Rows from block 4 of a small sound classifier, named by matrix and row number. Rows with one number belong to one channel. Each number is 500 + 50 x the weight over its row's rms, rounded and kept within 0 to 999. All counts start at 0. Numbers have three digits each. After the name is the row's rms in percent of the matrix's.
After each channel's rows are labels from the 100 clips, of 14976, where the channel reaches its highest value: "top examples" is what is common among them. Only what is clearly more common there than usual is listed. The data: synthesised sound scenes: up to three everyday sounds over a background. In brackets: how many of the 100, against the usual share in percent.
# convs1: first pointwise conv (model.blocks.4.convs.1.weight, 192x192x1), inputs 0-191
# convs3: second pointwise conv (model.blocks.4.convs.3.weight, 192x192x1, transposed), outputs 0-191

convs1.144 095:481497592461508560504504421473488554453516482507542431429496463486417387464446492460499529487484497660452539379474465474509565475601588517519485564454523521503526495422513507507398516507511581508539532453451531516467527532512572520574545515499480573352501457440534487453530505456508548497411461577524547532511476401488526521542552486481446442447481567481458425456485582456464474501467501440512602507539501522482490544583493532484533506548463390552500592474480584555515623506449524507418490489537537549541554465429485539417549529566400521478574530528477440546506484404413528417
convs3.144 089:483455576555502538515527425467501520568505500532628476535516459514568589429390418524590521573455464544521402483478502491444464586549552512387550472554504484522486517597501473518490489579459556609483628544534564512490479447471546562506424514504514526450426543489541533491487539510557504442526434531538452504455432474586489537531505516505487527487521589478431492564478496507505464494531548408517559525458548522509518646487457451533474394505491517347544481444502523459472495459436400574520485563449499459604491563552533446519547491465475456568497584511507522588535451596516507458
top examples: fire crackling (35 vs 5.4)

convs1.106 097:531486449539493513501401452512575531460534444551369412493563477459550493542436419453498477529577517607431450544451523532484413611528442482527537491503470390496551479456594516491469449552486482542525614519449422511530496474565533540493515445538445582458539546469524553538556504562463505483566498467483572569520554544535596493445456490582604518545428483541509393417538518488459538485537445452523529505477484473497527471468493500519390575435479531499508494476497442481472511427460537539535626433433422454558530470550480516456504491469595513561435536519423469545445491474586445391
convs3.106 097:536575539577533534446507522507411555434393559512537541577517513565443485506503413553542513445438523506607476477475448487469526455530503530502577513554513531470542543501536532503477528519543620465398477452578440409563650444382432497521522459492431538569537511597477582474508477433478468507521469437386567504481490470449453434441479474537513476395525476496550451497362488465617504457472577519524541460514576533495532412447510436460529557527545472492509505457455513515441512483559513563494498500504499621467533517572509510502520507461395500514520433500429469521456554603486529474
top examples: fire crackling (36 vs 5.4)

convs1.142 091:504400510372454511477487469501513505553546525491498581445390481484510476461398511481393465587439466507456453486449564482398541529567483546484500511490556423448572449440484479450543559459548556464506488478503553537534465459599466556442447533407499535484483464405545508449436606400498476497558464470552551472514549493498527541507498544525574501549547573534512566482495638487502462484502520568490443461480465502453538463570573437526436445468501570515473358517543478529554472497432396582531506485415469542442465468528534510456440459455593502548487434437492573554528596466453458555
convs3.142 097:447522495437535528581463456539503508462520492467497449533465465405470465483469531418428443491498450544536465596485521489443523553571556483498459501460358519488522604619526477484526510482542449431561475542422514629482477466514463496473602435441474498512527405459424594520474418539515555446464372563476475488638573540610477456469651469509555559500536460483450536626532504453501483473461483532539451533506456595524449537473434551459564559531524515530514501477522507583425548455512475456454469512468412479518434472456479531450430517486456537510494470488468503428587487503462503493
top examples: clipping (38 vs 8.1); text has "clipped" (38 vs 8.1); electric buzz (31 vs 5.7)

convs1.180 103:513453563502590458540564503406537424451470524538476478485506559348617553610560487526445497528454505473428506505511479484591537408504562482543473472523572411415521570520526533552493488544528529526458484528533507509553475519487514481495499519557524487548598505516500510481519458456430557448468521552440453501589513455490428494605588602527530538491577528502528557479419476447498425450542532554522497507490519432519508553578522478507574521489548538597530494528496616472451456542544578580520552452513554476502630542463449477354452460552538555420406541468547489425513490482502545440
convs3.180 092:475413528527651451429401518522520498534494532429510466508449511443541494485506545469533458527496527467517489525466506488430476568444470491446563443483630522499502487513535481504577500448530485441452515470505587496443579532527454490497510501533447492534573414518534437522502493480536517529489506507458469474476373479340522521396481527491484457489547492536470574643455678472535444533439549513495461532529481413546510525416536616422519446474438486560479466507588576504460478538586514524431440434556521477496551520504393550595450448513563531529434540540423491505480493563458491512
top examples: background: none (55 vs 22.6)

convs1.56 103:526506541463512499573530517497489537614518589413600520445514461484448505391521512492529463520529453457530442559518520497489453518496425438508524541583588461560479537467467480563489420491474494547573410450448463519428565511471539650506431459518542535509430402475412524502614530573578614550439468483502484506536497521561502520526489558541484643504433544424496531463530549408388561472528465502466507475444448440547545514534516544511446473504501465522498489505493634479494471429526452587538559512407545475443488538497571516473545530498509527536505569485514432493423502499639481459
convs3.56 102:603526382488502578473481536530504533465573456428453599577512544604547488494500567492415472472443649454481510539474470579429566506552493578482506489507509534451498445572444532432513403475504553433506496507519569506522472481538392516498463495576440450521475532511645462503493467535531475552552547363455471463511497543536501590558483510532450487443514572471546554454572545456516491567491505482470601484474438504534492505400536485581523403473436527344509476471472472531518450518531435501553482488513561524459577499534430486567503461526460535572491546538459519552504576581531539501
top examples: background: none (62 vs 22.6)

convs1.51 104:506483490530516474512498505481506485507501435421550473477503537551506502471451562541526503453526460524481489497516514480456433459443451500516464556372459475507474500478462485500506518473507474461461473428565488475597485444520534486566557438511464498487584477543560519507450484531523452446488519521558560524446538503476517402533500369366486467478507481559468436507515478535504730450445538507430483513484527587506502510498481523471505508512354508481511474495500462527452530436624299564468413573458496513464541478563552518550482480488499276513528479511584518448541494540484533516
convs3.51 102:534497569431534419438564467487495493648445511577491517470520505555478598447473497545511519536488517458464484504467491573623398520508453448465528536423482491460505451549505448529524488575477439519510476500461513515460459492543463511485481476587505474467425437543513457559495412507553507502437444480484471553420490528520533514635502460486497569511512405517532364498439475430505447405599501519537562496540478480480594525519534586513500602550505499519597551503463363597511554497448504487428523570535518479568503445521495535421621514502562555557524449564514454506490475493530357454
top examples: applause (26 vs 5.6)

convs1.93 102:512493425516503511494408513534536578557519557560554530369428449507526565568465564625499507529492379525471499521555481518454463496486374535448496501498533507504460467454520459471477467467471524524444493480479571525532499601478548591401324586492485531459489414572413539433557497599558555479487485573500485506496501535647539513495547461486486462476557550502529507498525431503456464531479463422553501521473511520519498471528558498497470500483525634609466538496575492490547475474492482443520535576495626566542544500492448463532452535455466501525459480498531409521556503434561510619
convs3.93 111:486421511474492477490557441451549512470516496490523547475476456581503427505560552606473493476515517478470444516379506486428449488573502493501451509539563502405513650657507524480558477547564530469452499494585481601536462483561422495546498520417449545487487523490599449535439512587428565520511552501474481461571518496505470451570502452536534515414526510505449508457553529432514476505454585392534493491542549561469545484529553470558454503489471549617657430499471500500553526708455459429467490489482462495509462507543516498540493477572518570537541540482483459561479560501535531493
top examples: clipping (48 vs 8.1); text has "clipped" (48 vs 8.1)

convs1.75 093:546509507592515494494484433479492511517518513511456567406527508512434548470513467515376507490100528485502515525537515416508428559439431499547439531580463467510517501506524494438514466570436541552496467519479511454540563506501474525442463518488500559476531498471459458500470543526480571521455499461516502470430533514528413528459488488510485475509472539531479473462484526444491421535511502541573434502495572482463516506503498470520487497449475474432587547428519487490429480468439478507560528541588618550474455493537499535462491520529521503546483482474432404471483541459563546450
convs3.75 113:540389392501579505420421509455507493397542482522569473475610515528534522514431485488529469486507568557469470520543525641484566460451511512488487576519453505476515562427529565540469587480526551496536485490506473580507524505416497510407526486445501517525503498442513479530493508630589544525447554518534537534473548479479546434472564516532502505551496593492431481544516518437421573452414511540458403452510452409472492435484499347446527595601516494527373536483487468564478556532541564580477562519532524491552606484572502531547434531587530504473514476571482480500443504558570523498
top examples: applause (30 vs 5.6)

convs1.21 093:457484527471553517484484528515490487494457484470538554580554530610607492489492417555460485483446553472508495536563540490519542471459535459550465444551480507454467491550501460543503541539547521538518612486494584576520391511581504483493546428574470590676510540491444583512627414484481428454484555560495449522638428523520558522531599536488553477550473577483409505500475473497426549545385522515488476595431502482458526459474531520586476424549526537508505452447519472551440484514511521459466456470467481479437563543466420457530492526494553453472437474491530590372426503435559470502
convs3.21 081:507541432422520484456487472511532565564467493412487463546511519552470419529395432560530543485441556520515404607503499388505426502496468505513530496530530467527590504479525446480519498489481488506546497528564482544492524464526496529362465498491545481567400482575555447509524498541452564582542490453598542454516486550545610554534560529497510550522439440496546582547537488631460490496498532468461548483470535535589551485502546479471543550486521499446551532418531574538527481494525485492456381473495454467528438599500437450520551585497563459550492619477509535507567333614528469422
top examples: background: none (51 vs 22.6); howling (27 vs 5.2)

convs1.76 093:549543499403397483527490547526475523571498551541521575479464410459463483532540477519490511495497529545476518545564558575472494454440467539542487485435552478546448574509568498531486564539499472546450451452508490525577482445521501480515496533547496617574361479497428447495543462462448407522506510550441467450557525523526544456453463620503430323571484452514477541586519468456463566558481477480473379481364516474527537462457415535443630504516578552519518513456524518518518533485467551524632562531526426532505502515538520486551491499511530485498477542522540492419531440438472492651
convs3.76 102:526586420436534579535518459505503440516534479531447526420558532526489524522578505437504500508436591572515538461482448471379522472481578478508476491499532538577503612505465500493474539506445433506514414587450409532524556664485454441544533542488532589599508542486464393548524567476525488482512422488519468556495535505433523499605579444487518509492460491491386474446552558588595453422610496452458526496522537581568381480507505465451523483547495551500508435565497448540566522494524511485485486486505465521466482484500475424539538523395558483544468543406441519505581516564552419464
top examples: applause (50 vs 5.6)

convs1.115 094:523483487466495492490552558477541469547525476510568461428446563460450513509501505524461468482436572543546494438582496521499501458459528459543552480460521584511463470465530454474566505594468482443489496532657518465517505564560485568486441483514468517443556488352463532485623531556556413470455533597484415497554457583485531473391528445527496537604490489511457556521502492491488527471517495506514459484544474408474568486523448532508548523506462575564560591487507547578445432585512438620541549511488653607465541554588544516599527587411495535519476484519437593516510491454538492473
convs3.115 100:611565540531509605513517546590576539459527459487495558581473567505537523518538507560409508487507411531459536542432445554496431537545453470438421430488462605497522444472472488535566494384479421505501550636463524431508473435491453543483441595506609555455500494461503440477475623557539517496468420558493501488531528489495529414535483516549451501512499491569438602492450588561494532462456492514457455520427429453444455464475421535597503409474521527576521463373416490500470499515486543503562460487542560488485520449568339488498484499503529475503508466481476519530480516543523430528
top examples: clipping (59 vs 8.1); text has "clipped" (58 vs 8.1)

convs1.8 100:478459480449499583557579533436553479609455459473474483537511519462481492474470498491488552498344513543542456538415513489372480457498470598510510598516476464502537470420491489532416407536450513506510567528496480537552425566553418511437495581522501489468540422438493519505472531547486509445550478485505483469426540527497534525439463608512559327541491492443508510518494539510561495463413434454543516426448434452537503425462420455560633406543525526536540532534527460525516536511509508539493398495446510492525533542551598496609445498518464413448454482603473447505449487537429453492
convs3.8 095:431464575469473424568473453438416546490441455511501467480514499441488461549477503483531486578513539514503547492526568548359491517493505349452501520466448452427493598542553455429523548534548453450429571567561556520481500519509451486507450481528503571531531533527488464468473469513434555513463498472442484509536518558512475480565458518493547429511442526381491470606478569535470698472602476499397475540543526461487452487465466481525451467537445491478596485414457488511481455426504440478394583457535586531487556411453427514521529510446563499507487493403486448413499496554454488585
top examples: applause (44 vs 5.6)

convs1.155 100:442498585466479471471377556520507580514450599535533459488501534476505431535522577502484494575488555495460408517492507466487521490478564417524564472510624547557493380495488481522439480557535460523537544405581471468498523561489506528502500486562555482553495515534491479449472480501485419487466551491445458496521531569555457436424452493504526407489473523533513576490509510545504477606480466334551419557471586454471473479455391517579574536547477518464484662502507472437563602520447466477577500552515550534457468532545555464469552579473465481564509515527402423531482596449515430547
convs3.155 102:470507541489468554624487387497529631565472537511496474608481525468531388465617496477523520508464516442574530487474497513468514536533550497477513532473478534528512443441463566471654421480469577504501472507547543467539406500484436485528613462530494555455440597496482498491595592464508559579514599465460548472464421525466557485507482506603485518482496426560497508499462564454342525469411442514514533421531448479441458529492504455463422470492516538421483488547518463483472522475505573514490511533451417625528525537460464409528547613481467445494426500514549558527496494532483471492
top examples: clipping (38 vs 8.1); text has "clipped" (38 vs 8.1)

convs1.127 102:445495535525452426458447514534526483578490488385502515586500441495510474496491482594472519467495466541431532546432392471493400534516531564562558551521431486474431445453518529576532501473620494632619515491496519488490590554484458561479479537447477538427468509557520546537488428494516409475552595437455536534553455408567558519582431476502585453484426537509562523519580496444446429436460466576560528492486491572512470455438580479527488416493552487560531352486491579490548559498466478571541545513532485531508505505549501464412387471432502516486539493529587541506459455467499465522
convs3.127 097:423488512513529474556478434384470510523523500521486570442474508504611580471526572439470484497557463559439472441578384505505533535474490511516449446502502492547479472407388484494449585543534562535510493426468495503499488505618475430490473548418516446572462490446558554496574556498517466522520468472582463410421563449479482513504498528516486442477550590499479500438531552522457470533431490529510511510449479427365518551493472556446573546465541569366511507559570526435426499551510492511579452464529495505497570521447528493487491488427557470428447441504473485390363578453522485374
top examples: clipping (33 vs 8.1); text has "clipped" (33 vs 8.1); typing (32 vs 5.5)

convs1.108 098:540559555406504494491507449505545567604556478571620448408567592476502527532471544522481498540467543437537502471493449559469488526395549442477490509517541575520473490525474542571414417558544468581540485426576529519567534350472464494532423494497439500487459518546478543559420495474460470470482513558511505473514408524554518404498427549502574438513531557491423481479477417596510447495495509545498491512505501530512499581466584446440498432414487476574410453484462487477550449516521503497429487415455435501464471457520602518538507568458472449479439503529530411573598559406481533400
convs3.108 107:461540598459513492439480520394506476465520492446430463566506471510540504518416563495444546432518511342445416519503422543555608489451599491469519388428572448519473545514502532492506516429556445508463531554594445570499447529528497490469583462491410525482531545499499441482448470527462491595565476516466405447416536474544490472468394418497473466487496499466483457472493498449459446486555518478532445544505551615519530531511443511475439466503510539443421530465527512547514603532459507508513491517537504575557504517490480544545497561521621609468497485434531420487522446670481438561
top examples: applause (28 vs 5.6)